Weights of a small model that predicts nearness at each pixel.
Training: 4000 steps, batches of 256.
Data: trained on made-up ball-and-stick molecule models, 97500 training examples, 10.5 epochs.
Rows from block 0 of the decoder of a small model that predicts nearness at each pixel, named by matrix and row number. Rows with one number belong to one channel. Each number is 128 + 32 x the weight over its row's rms, rounded and kept within 0 to 255. All counts start at 0.
After each channel's rows are labels from the 100 images, of 14848, where the channel reaches its highest value: "strongest on" is what is common among them. Only what is clearly more common there than usual is listed. The data: made-up ball-and-stick molecule models. In brackets: how many of the 100, against the usual share in percent.
# convs1: first pointwise conv (decoder.mid.0.convs.1.weight, 128x128x1x1), inputs 64-127
# convs3: second pointwise conv (decoder.mid.0.convs.3.weight, 128x128x1x1, transposed), outputs 64-127

convs1.119 [149  89 172  80 139  35 135 135 123  40 163 169 112 132  85 159  70  93 119 151  93 118 129 120  93 130 149 106 166 124  95 127 182 129 108 134 133 139 146  40 109 119  72 145 107 136 132 131 181 138 134  97 150 129  85 110 143 145 107 141  80  91 110 127]
convs3.119 [149 113 159 127 162 130 124 104 117 121  92  92 125  61  83 171 119 130  74 135 111 117 106  84 112  94 168 143 116 173 156 128 113 127 135 141 133 152 122 104  66 144 115 128 154 136 155 175 171  88 109 173 100 157 122  80 118 114  68 119 136 108 157 143]
strongest on: branched (84 vs 54.3); space-filling (69 vs 32.8)

convs1.72 [ 97 118 136 138 126 162 146 149 114 156 163 181 145 100 189 157 215 151  99 132 125 208 170 115 153 157  93  95 119 152 136 129 162 102 141 104 135  70 144 150 147 111  88 139 135 135 142 118 102  85  90 128 162 101 190 104 110  95 142 107 139 155 122 116]
convs3.72 [164  88  97 111 153 131 160 132 174  57 133 113 123 135 126 140 132  65 113  94  38 172 102  96 157 146  98 139  96 151 174 198 143 120 134 122 159 139 138 126 134  31 161 135 110 151 164  64 118 148 196 130 146 133 180  99  82  93 136 150 153 188 135 140]
strongest on: branched (82 vs 54.3)

convs1.121 [201 126 133 132 118 110 105 141 146 131 146 154 112 134  91 148 127 125 192 147  54  89 174 151 146  91 151 101 178 156 143 126 115 127 126 115 172  54 158 140 137 112  81  85  96 126 208 105 134 144  93  72 140 173 128 110 111 121 167 119 146 116  97 138]
convs3.121 [161  95  99  56 145 141 125  93 195 117 135 150 120 111  90 167 236  99 127 108 165 112 156 136 143 150 148 115 147 135 152 100 128 104  82 134 178 143  91 151 107  92 121  85  97  89 136  81 175 194 169 117 120 133 139  98 145 144 175  97  69 134 130 112]
strongest on: balls and sticks (64 vs 34); balls: twelve (36 vs 10.5)

convs1.86 [125  89 136 170 153 183 179 124 148 148 151 144 142 151 119 126 144  99 120  96 130  87 130 115 151 153 150 172  86 151 162 138 115  70 142 126 126 111  96  84 201  99 199 156 135 116 203 149 113 107  92  84 128 132 129 103 132 113 191 135 140  96 143 108]
convs3.86 [124 116 131 209 139 161 117 110  92 121 118 148 111  69 135  94 101  55 198 182  86 148 129 142 145 139 127  81 104 196 166 106 137  99 210 120 170  94 110 146 105 142 132 172  77 130 120 105 106 179 171 147 118 127 119 144  54 202 165 110 152 111  89 119]
strongest on: space-filling (100 vs 32.8); branched (82 vs 54.3)

convs1.84 [111  71 131 111 143 170  63  95 190 140 154 166 188  72 111 176 110 165 148 148 124 138 155 131 134 106 191 167  83 161 166 114 151 120 145 111 178 101 117 154 165 117 114 170 139 135  93 131 117  72  92 165 107  59 181 115  86  95 157  95 170 114 110 119]
convs3.84 [124 109 139 135 188 158 129 185 164 119 105 165 122 121 106 113  86 114 113  64 102 142  75 111 164 110  96 152 143  87 189 132 150 138 165 126  90 118  70 159  95 143 136 137  83 165 125 121 135 163 130 166  82 139 201 152 120 143 131  88 141 114 101 144]
strongest on: branched (82 vs 54.3); space-filling (61 vs 32.8)

convs1.9 [157 132 161 141 128 158 133 149 144 135 116 121  78  91 187 221 133 105 110 137 149 124  80  92 119 114 193 151 100 110  79  96 141 169  72 154 107 112  99 134 113 162  39 109  90 123 118 140 121 115  63  95 106 120 107 146 145 101 109 138 128  84 136 161]
convs3.9 [120 107 169 112 157 102 112 132 139 162  65 109  84 138  90 196  81 133 116 101 136 153 145 119 125 131 161  81 110 134 139  97  69 110 134 170  53 150 142  98 166 118 132 132 113 110 139 135 153 155  82 175 133 115 127 144 100  93 143 171 149  78 136 183]
strongest on: branched (82 vs 54.3)

convs1.125 [ 80 115 102 129 133 215 101 144 169 107 137 186 141  91 102 150 105 125 115 169 124 168  87 184 133 131 194 166 144 130 117 119 138 147 108 116 120 121 112 148 103 172 185 199  72 157 134  70 113 110 111 120 121 140 140 156 107 157 143 108 127 129 114  93]
convs3.125 [ 85 124 144 174 128 122 105  82 174 126 114 115 139 148 112 207 118 121 154  94  73 111 111  91 133 130 143 162 136 126 101  75 173 109 157  81  99 114 138 153 140 119 164  62 137  79 110 172  91 144 115 158 167 213  92  90 111 113 108 146 112 113  90 144]
strongest on: balls: twelve (28 vs 10.5)

convs1.124 [162 122 153 135 111 166 220 124  89 122 140 182 138 127 138  94 180 142 206 111 151 150 111 158  79 163 109 152 184 131 109 130 164 104 170 127 121 138 167 136 176 109 121 173  98 158 144 138  89 149 130 113 111 162 173 138 154  65 140 175 113 142 255 130]
convs3.124 [ 70 147  83 182 151 131 134 131 149  93 167 151 123  75 127 152 109 109 143 120 108 168 130 129 167 122  87 155 178 103  90 129 181 114  95 119 113 123 101  81  95 109 136 148 173 161 168 103  57 174 169 112 137 199 168 139  86 197 163 170 147 113 102 121]
strongest on: balls and sticks (72 vs 34); balls: twelve (27 vs 10.5)

convs1.51 [135 152 102 189 160 143 142 130 150 139 111 148  99 182 124 145 104 122 141 112 134  94 170 167 150 150 110 127 134 106 107  70 112 133  86 112 131 183 180 118 136 121 177 170 126 118  88 120 121 108 128 152 108 140 198 139 107 148 147  81  93 176 148 123]
convs3.51 [133 135 100 141 134  97 163 129 128  75 139 192 166 121 177  80  78 105 120 130 129  99 130 139 110 157 149  79  72 150 120 130 178 129 185 156 122  96 111 101 157 104 132 112 123 160  71  72 157 153 152 142 131 142 114 117 150 109 237 112 172  98 107 116]
strongest on: space-filling (93 vs 32.8); branched (84 vs 54.3)

convs1.109 [106 104 133 125  68 101 110 151 129 108 102 125 158  80 164 154 117 173 115 136 157 166 165 138  96 121 118 143 153 177 161 100 123  88 118 153 117 153  73 135 130  97 141 144 166 123  88 122 113 140 116 137  51  95  65  97 179 173 148 137  73 161  79 128]
convs3.109 [133  82 180 132  85 158  64 101 103 106 137 136 115  72 134 144 137 160  87 117  83 103 104 131 178 148 107 137 111 223 134 143 143 129 131 145 147  79 112 143 103  76 110  73 161  91 158 202 113 172 134  96 127  91  94 152 125 162 105  80 114 118 142 138]
strongest on: branched (83 vs 54.3)

convs1.3 [ 87 107 100  91 114 102 113  96 125 148 126 129 121  80 170 145  84 141  94 145 148 143  53 199  55 134  93 115 181 130 108  94 149 125 130 104 139 112 124 119 151 132  53 138 157 156  94  85 142  89 100 179 151 107  98 144 145 118 142 101  74 115  69 134]
convs3.3 [116 142 165 202 162 125  82 118 143 149 112 143 143 119 147 176 106  44  99 159 162 118 151  80 145 123 129 146 139 185 158 126 116 139 126 159 153 113 109 112  47 152 135 126 110 126 117 134  96 141  72 136  98 200 136 143 102  98 117 149 100 167  93 124]
strongest on: balls: twelve (33 vs 10.5)

convs1.38 [ 80  99 179 152 105 110 147 109 153 101 124 173 158 124 153 132 112 121 136  65 196 143 109 129 115 118 155 120 170 106 117 110 105  83 149 132  44 113 116 102 126 125 181 152 131 155 125  41 130 141 162 124 124 155  85 143 130 132  75 131 132 164 114  81]
convs3.38 [175  97 109 143 140 138 174  76  70 156  98 118  84 109 137 138  81  96 140 202 106 155 102 142 105 104 125 133  95 161 143 129 120 113 170 172 171 107 116 111  92  97 123 118 133 137  93  99 165 187 115 104 140 107  97 119 147 137 132 130 124  99 145  59]
strongest on: space-filling (92 vs 32.8); branched (82 vs 54.3)

convs1.36 [134 135 109 157 149 155 196 121 159 187 100 145 109 109  83  91 140 108 174  78 173 184 107 124  88 120 141 141 162 127  84 113 116 153 125 141 213 211 135 105 108 149 167 140 117 117 149  87 140 108 179 154 114 166  88  50  83 131 139  99 145 141 138  97]
convs3.36 [137 170  93  96 101 147 140 170 174 110 140 139 170 166 115 101 153 143 150 102  87 118 127 106 129 111 137 121 128 128 151 128 106 130 110 117  48 145 135 174  83  39 116 113 137 151 133 163  30 223 159 111 151 140  83  82  88 118 133 132 119 110 153 114]
strongest on: balls: twelve (34 vs 10.5)

convs1.70 [135  86  97 150 162 183  90 166 107 105  99  94 118 135 125 156 115  70 113  71 137 127 132  70 114 165 139 175  94 124  84  90 128 135 144 165 110 121 152  85 121 155  93  66 138  84 114 129 118 133 161 142  91 189 144 152 131 159 171 136 121 164 142 132]
convs3.70 [ 86 145 109 191 136 143 102 129 118 162  98 141 132 133 170  64 118 131 125 139 125 141 141 101 156 165  93 174  91  91 109  77 120 109 133 142 128 198 136  83 171 105 121 182  90 128 106 161 106 124 132 178 125 141 117 129 138 189  88 149 128 142 143  86]
strongest on: branched (85 vs 54.3); space-filling (79 vs 32.8)

convs1.94 [193  82 109 153 138 121 110 127 113 138 113 127  81  71 111 128 144 127 166 151  77 179  70 196 166 108  99 122 202 128  66 112  95  86 134 113  98 143 129 129 199  92  82 115 130 174 125 140 197 138  67 120 126 140  90 150 162 106 157  97  84  84 129 136]
convs3.94 [112 156  85 118  51 162 114 142 119 109 131 152 141 162 157  94  96 152 105 149 170  97 155 109 164 147 121 188 169 118 165 163 202 133 119  92 129  93  75 167 110 129 111 139 149  97 126 134 114 162 152  78 130 101  76 121 168 181 105  69 124 102  77 140]
strongest on: balls and sticks (60 vs 34); balls: twelve (30 vs 10.5)

convs1.66 [ 68 106  98 160 108 160 107 156 191 164 133  71  74 102 188 168 162 132 158 166 170  92 106 125  47 126 128 143 113 158  86 124 125 152 142 158 102 109 151 103  79 107 126  65 157 109 130  92  78  95 112 129 124 126 140 159  89 144 103 136 100 181 105  87]
convs3.66 [196 156 124 133 140 151  90  50  72 166 153 165 138  77 143 159 145 146 152 114 145 119 212 116 144 133 187 116  76 149 116 196 184 176 130 143 102 120 135 117 121 110 154  81 103 138 134 159 150 127  64  73 148 148 101 132  96 127 155 195 124 115  88 148]
strongest on: balls: ten (25 vs 9.8)

convs1.1 [160  99 124 140 106 135 148  89  78 104 112 187 153 104 109 147  62 123 157 152 127 108 148 194 122 140 159 128 156 155 125 118 142  59  97  46 154 171 156 176 172 166 156 145 113 142 152 128 141 116 131 146 157 107  71  92 154 118  94  62 107 186 229 162]
convs3.1 [153 158  59 165 155 117 106 160 110  53 111 143  92 103 131 132 175 127 107 118 115 148 104 145 136 143 125 120  75 109 165 136 113 149 149 100 142 112  52 201 200 144 100 121 119 137 109 106 149  87 150 166 113  91 193 126 120 139 127 111 102 154 155 108]
strongest on: balls and sticks (72 vs 34)

convs1.4 [137 188 141 187 147  43 146  89 178 183 177 169 114 109 191 164 152 172  77 118 123 123 137  70 140  87 122 119  99 176 111 140 137 109  20 172 128 162  95  80 166 128 129 149 123 119 161  80 111 162 142 125  91 188 165  38 140 137 141 151 100 109 126  78]
convs3.4 [ 99 170 126 130 157 180  96 116 211  81 108 138 152 136 134 180 143 180 186 112 146 129 145 111 151 103 114 176 127 130  88 127 122 122  67 109 159 123  48 131 154 107 142 128 136  74 163  50 115 180 215 112 108 110 140  86 120 167 118 157 195 159 101 119]
strongest on: balls: eleven (34 vs 10.1); balls: twelve (34 vs 10.5)

convs1.118 [140 105 120 162 141 155 153  62 116  88  63 162 135 130 118 171 144 126 162 131 135 104 125 191  93 103 144 193 141 159 109 128 120  35 139 128 134 108  88 156  91 117  94 195  89  79  97 132  93 151 159  93 125 154 136 120  97 141 103  54 158 110 154  76]
convs3.118 [135 110  87 155 100 131 210 139 140 129 141 125 144 113 131 177 142 134 150 144 156 154 122 172 176 168 119  69 115 100 129 172 147 126  75 111 108 139 133 183 188  47  96 169 114 132 141 130 117 129 156 160 112 118  94 124 178 108  95 114  57 159 156 182]
strongest on: balls: eleven (29 vs 10.1)

convs1.19 [135 122 114 151 106 149 135 149 161 111  97  75  95 131 125 159 118 142 116 170 176  99 170 124 104 100 177 153 106 135  39 163 137 130 193 107 152 128 136 132  99 139 129 120 159 107 112  93 183 154 124 162 132 123  95  60 168 167  76 168 152 135 144 142]
convs3.19 [ 95 125 139 152 128 105  94 159 169 113 193 144 115 102 159 152 131 134 170 151  98 184 131  93 172 179 135 163 129  81  79  85 107 111 148 104 100 102  79 118 122 146 135 119  74 148 192 215  68 134 109  95  58 200 171 115 127 103 130  94 138 120  80 168]
strongest on: branched (85 vs 54.3); space-filling (64 vs 32.8)

convs1.85 [192 139 139 157  67 140 130 128 100 133 122 160 155 129 146 140 116 157 160  96 146 122 125 141 112 147 127 151 105 159 134 110  84 113 103 108 105 187 135  70 170 132  97 141  68 141  54 128 145  82 166 172 144 155  97  88 175 163 111 124 124 140 165 126]
convs3.85 [ 75 123 116 181 127 144  84 162  99 126 150 140 156 100 196 112 144 105 119  94 174 105 122 158 134 156 113  93 128 135  93  93 201 104 135 153 141 106 109 183 156 138 133 117  67 178 171  96  79  62 181 114 134 154 141 103 131 143 123 156  90 178 130 133]
strongest on: branched (92 vs 54.3); space-filling (76 vs 32.8); balls: eleven (28 vs 10.1)

convs1.76 [ 71 117 159 120 128 226  88 118 134 143 157 155 142 170 119 143 126 121 164 122 151 117 204 154  54 118 171 131 145 167 109 113 131  82 115 154 148 154  49 154 138 111 151 114 134 133 177 108 120 176 109 155   0  93 113 135 144 151  93 195 126 110  79 118]
convs3.76 [ 94 128 173 190 127 157  95 152 154 146 105 117 115 131  52 178 120 133 151  90 131 100 111 113 138 122 142 155 163 166 155  86 105  95 135 219 119 172 111 165 131 133 155  94 150 115 121 171 125 184 115 148  89 177 109  82 135 126 153 113  74  98 124 140]
strongest on: balls: twelve (30 vs 10.5)

convs1.15 [111 110  72 122 100 120 123 164  91 132 117 119 103 158 159 155  93 113 138 126 177 108 131 124 119  66  79 255 145 132 129 165  98 102 211 127  77 100 134 152 195 111 121 136 148 165 137 140  95 178 133 113  93 140 140  92  96 121 149 154 171 153  88 186]
convs3.15 [170 154 130  76 167 145 148 121 137 127 189 149 101 101 143 151 159 118 126 167 103 183 109  64 125 110  47 148  72  88 144 158  98 144 126 173 167 137  98 133 152  83 146  91 149  50 103 132 134 163 140 161 106 135 128 163 175 132  87 135 113 116 180 163]
strongest on: space-filling (77 vs 32.8)

convs1.115 [136 144 123 180 183 116 144 137 159 169 132 134 110 131 164  72 128  79  73 123  95  98  53 114 140 179 113 101 100 138 133 109 168 100 103 130 142 144 133 132 144 126  96  97 141 141 155 114  61 105 114 166 161 115 100  77  95 170 134 159  78 109 104 146]
convs3.115 [141  88 193  85 177  91 139  91 153 183  97 119 149 112  82 102  80 136 120 147 136 129 121 101 143 162 157 168  93 140 131  89  61 124 128  64  65 155 142 150 148 120 111 201 163 150 146 132  87 131 102 125  99 116 111 108 105 183 139  87 142 100 132 117]
strongest on: branched (82 vs 54.3); balls: twelve (30 vs 10.5)

convs1.25 [149 147 122  98 118 143 113 129 151 118  67 190  88 106 156  84 110 174 170 171  65  90 100 132 140 177 117 122 124 205 117 138 207 179 141 137 159 143  82 132  47  95  77  54 122 138 111 169 115 133 116 145 106  98 128  59  88 114  86 117 117 116 133 108]
convs3.25 [138 158 142 107 182 114  85 143 133 134  72 155 123 154 147 102 159 137 143 152 138 124 174 142 105 123 121  80 128 154 113 146 112 189 113 132  82 120  84 136 138  75 108  69 153 159  98 110 128  99 176 174 163 184 165 122 110 145 132 127 115 114 177  96]
strongest on: branched (94 vs 54.3); space-filling (92 vs 32.8)

convs1.40 [ 82  82  84 157  99 135 113 105 154 181  88  66 123 105 149 117 112 120 168 181 154 140 140 185  80 158 131 151 126 125 155  96 140  69 111  81 157 122 138 118 103  97  96 124 104 151 114  97 148 120 117  87 177 152 163 113 123 127 133 129 141 122 153 141]
convs3.40 [ 69 159 121 137 156 184 166 121 197 147 127 154  83 119 215 131 169 110  86 118 112 156 142 172 165  94 118 152 175 102 137 136 133 133  78  99 137 163 118  62 105 187 144 132 163 114 150 100 124 161 108 124 122 115 130 100 131 128 101 167 185 122 163 161]
strongest on: small balls on sticks (67 vs 33.2)

convs1.65 [ 80  88 182 101  99 181 120 137 112 140 109  79 148  76  91 131 157 127 142 184 110  83 111  74 150 140 127 151  64 145 146  97 146  99  93 137 167  91 155 107 119 160  42  92 112 134  76 190 112 141  75 119  81 107 111 131 111 126 120 112 172 101 153 127]
convs3.65 [201 121 163 101  97 113 152 106 148 148 122 141 109 116 125  91 129 128 122 131  75  61 106 136 125 136 195  86 166 190  72 152 105  84 157  79 116 159 158  79 120  79 124  97 119 159 134 100 170 118 109 143 114 132 114  99 148  67 136 134 119 108 108 178]
strongest on: balls and sticks (62 vs 34); balls: twelve (32 vs 10.5)

convs1.49 [112 154 123 176 140 152 129 127 152  67 127 112 185 140 159 160  94 161 149 152 105 145 196  60 109 115 166 137 118  82 135 136 134 162 132 118 167 117 153 125 196 150  98 120 140 115  95  46  33 121 140 168 152 144 104 156 110 145 141 118 142 111 128 130]
convs3.49 [138  83 100  68 153 139 128  87 133 123 148  93 126 113 184 113 147 132 138 122 171 116 106 214 121 161 144  88 104  91 116 129 162 131 147  99 119  77 118 129 147 127 131  77 101 144 187 127 170 111 166 139  71 111 144 132 138  99 184  96 125  85  94 132]
strongest on: balls: twelve (29 vs 10.5); balls: eleven (28 vs 10.1)

convs1.105 [126  97 164 124 120 100 153  89 119 134 145 181 127 162 151 169 157 103  99 103  85 141  95 142 131 117 136 148  86 164 153 163 119 124 138 106 181 125 133 181  90 143 108  89 107  86 149 107 150  74  82  47 126 118 108 156  90 120 126 120  98 155  69 148]
convs3.105 [157 111  95 156 149 107 182 114 129  90 116 182 122 156  94 118 165 101  41 135 124 149 165 111 154 170 103 145 143 148 130 127 146 173 142 138 131 127 169 103 127 101  94 123  72 127 152 183 145 115 101  91 108 164 163 162 113 106 107 121 112 160 126 139]
strongest on: branched (84 vs 54.3); balls: twelve (28 vs 10.5)

convs1.32 [ 97  66 135 144 105 109 122 123 114 197 148 107 128 135  99 173  92 127 173 163 162  97 184  81  71 116 148 111 180 153 106 128 177 102 128 128 203 137 150 122 153 143 180 107 100 126 132  93 107 144 148 110 124  95 151 100 135  94  99 142 121 181 106 121]
convs3.32 [118 193 151 102 158 146 120 134  99 118 189 118 133 148 108  98 148  53  81 113  85 134  78 163 201 108 113 133 139 123 104 139 154 105 135 101 165 168 129  96 129 134 174 103 104 123 151 117  91 197 136 116  61 165 161 126 187  60 182 107 151 102 149 150]
strongest on: balls: twelve (34 vs 10.5); balls: eleven (26 vs 10.1)

convs1.58 [151 133 173 133 130 112 114 103  75 103 182 119  76  78 168 198 117 107 196 171 116 132  74  90 136 139 114 139 142  87 142  86  72 182  87 144 137  82 115 168 138 118 151 119 191 140  52  94 155 104  61 121 115 118 172  96  91 157 170 173 120 178  57 149]
convs3.58 [103 158 114  89 146 122  96 176 154 124 171 154 160 102 145 121 133 155 126  94  73 130 149  99 110 130 112  94 103 105 123 182 113 105 132 167 105 153 145 108 132 119 114 147 113 157 135 122  54 118 189 180 140  89 170  94 134 117 186  67  63 197  91 139]
strongest on: small balls on sticks (81 vs 33.2); balls: eleven (32 vs 10.1)

convs1.5 [101 126  97  94 181 132  89 165  88 108 122 195 160 128 131 111 151 129 173 128 179 102 149 101 131 160 113 156 142 169 103 105 200 101 194  88 157 142 131 108 147  81 123 100  90  93  98 149  69 146  56 135  97 137 125 119 138 110  80 107  61 126  52 137]
convs3.5 [ 73 116 117 208  84 135 100  88  73 123 140  98 139 153 144 148 151 144 104 137 137 127 110  76 132 207 151 124 114 119 160 133  76 140 125 114  66 140  72 129  80 174 118 152  96 157 121 124 153 143 117 144 118 109 120 103 144 178 124 150 127 109 110 105]
strongest on: balls and sticks (62 vs 34); balls: twelve (33 vs 10.5)

convs1.37 [ 84 140 105 112 125 118 151  61 134 120 135 120  74 141 126 119  64 132 126 179 104 114 114 157 108  66 137  82 149 101  90 149 113  81  95 114 154 146  70 138 178 137 168  89 130 131 116 138 157  80 143 137 135 108  93 127  56 126 110 159 112 123 193 128]
convs3.37 [160 127 159 181 126 159 126 176 194 140 203  97 112 131  93 137 179 145 120 119 123 141 108 150 184 123 127 174 127 136 149 139 155 106 103 144 182 107  71 160 136 151 151 122 159 161 132 122 147 126 141  61 147 175  69 140  75  85  77 126 105 137 129  86]
strongest on: balls: twelve (26 vs 10.5)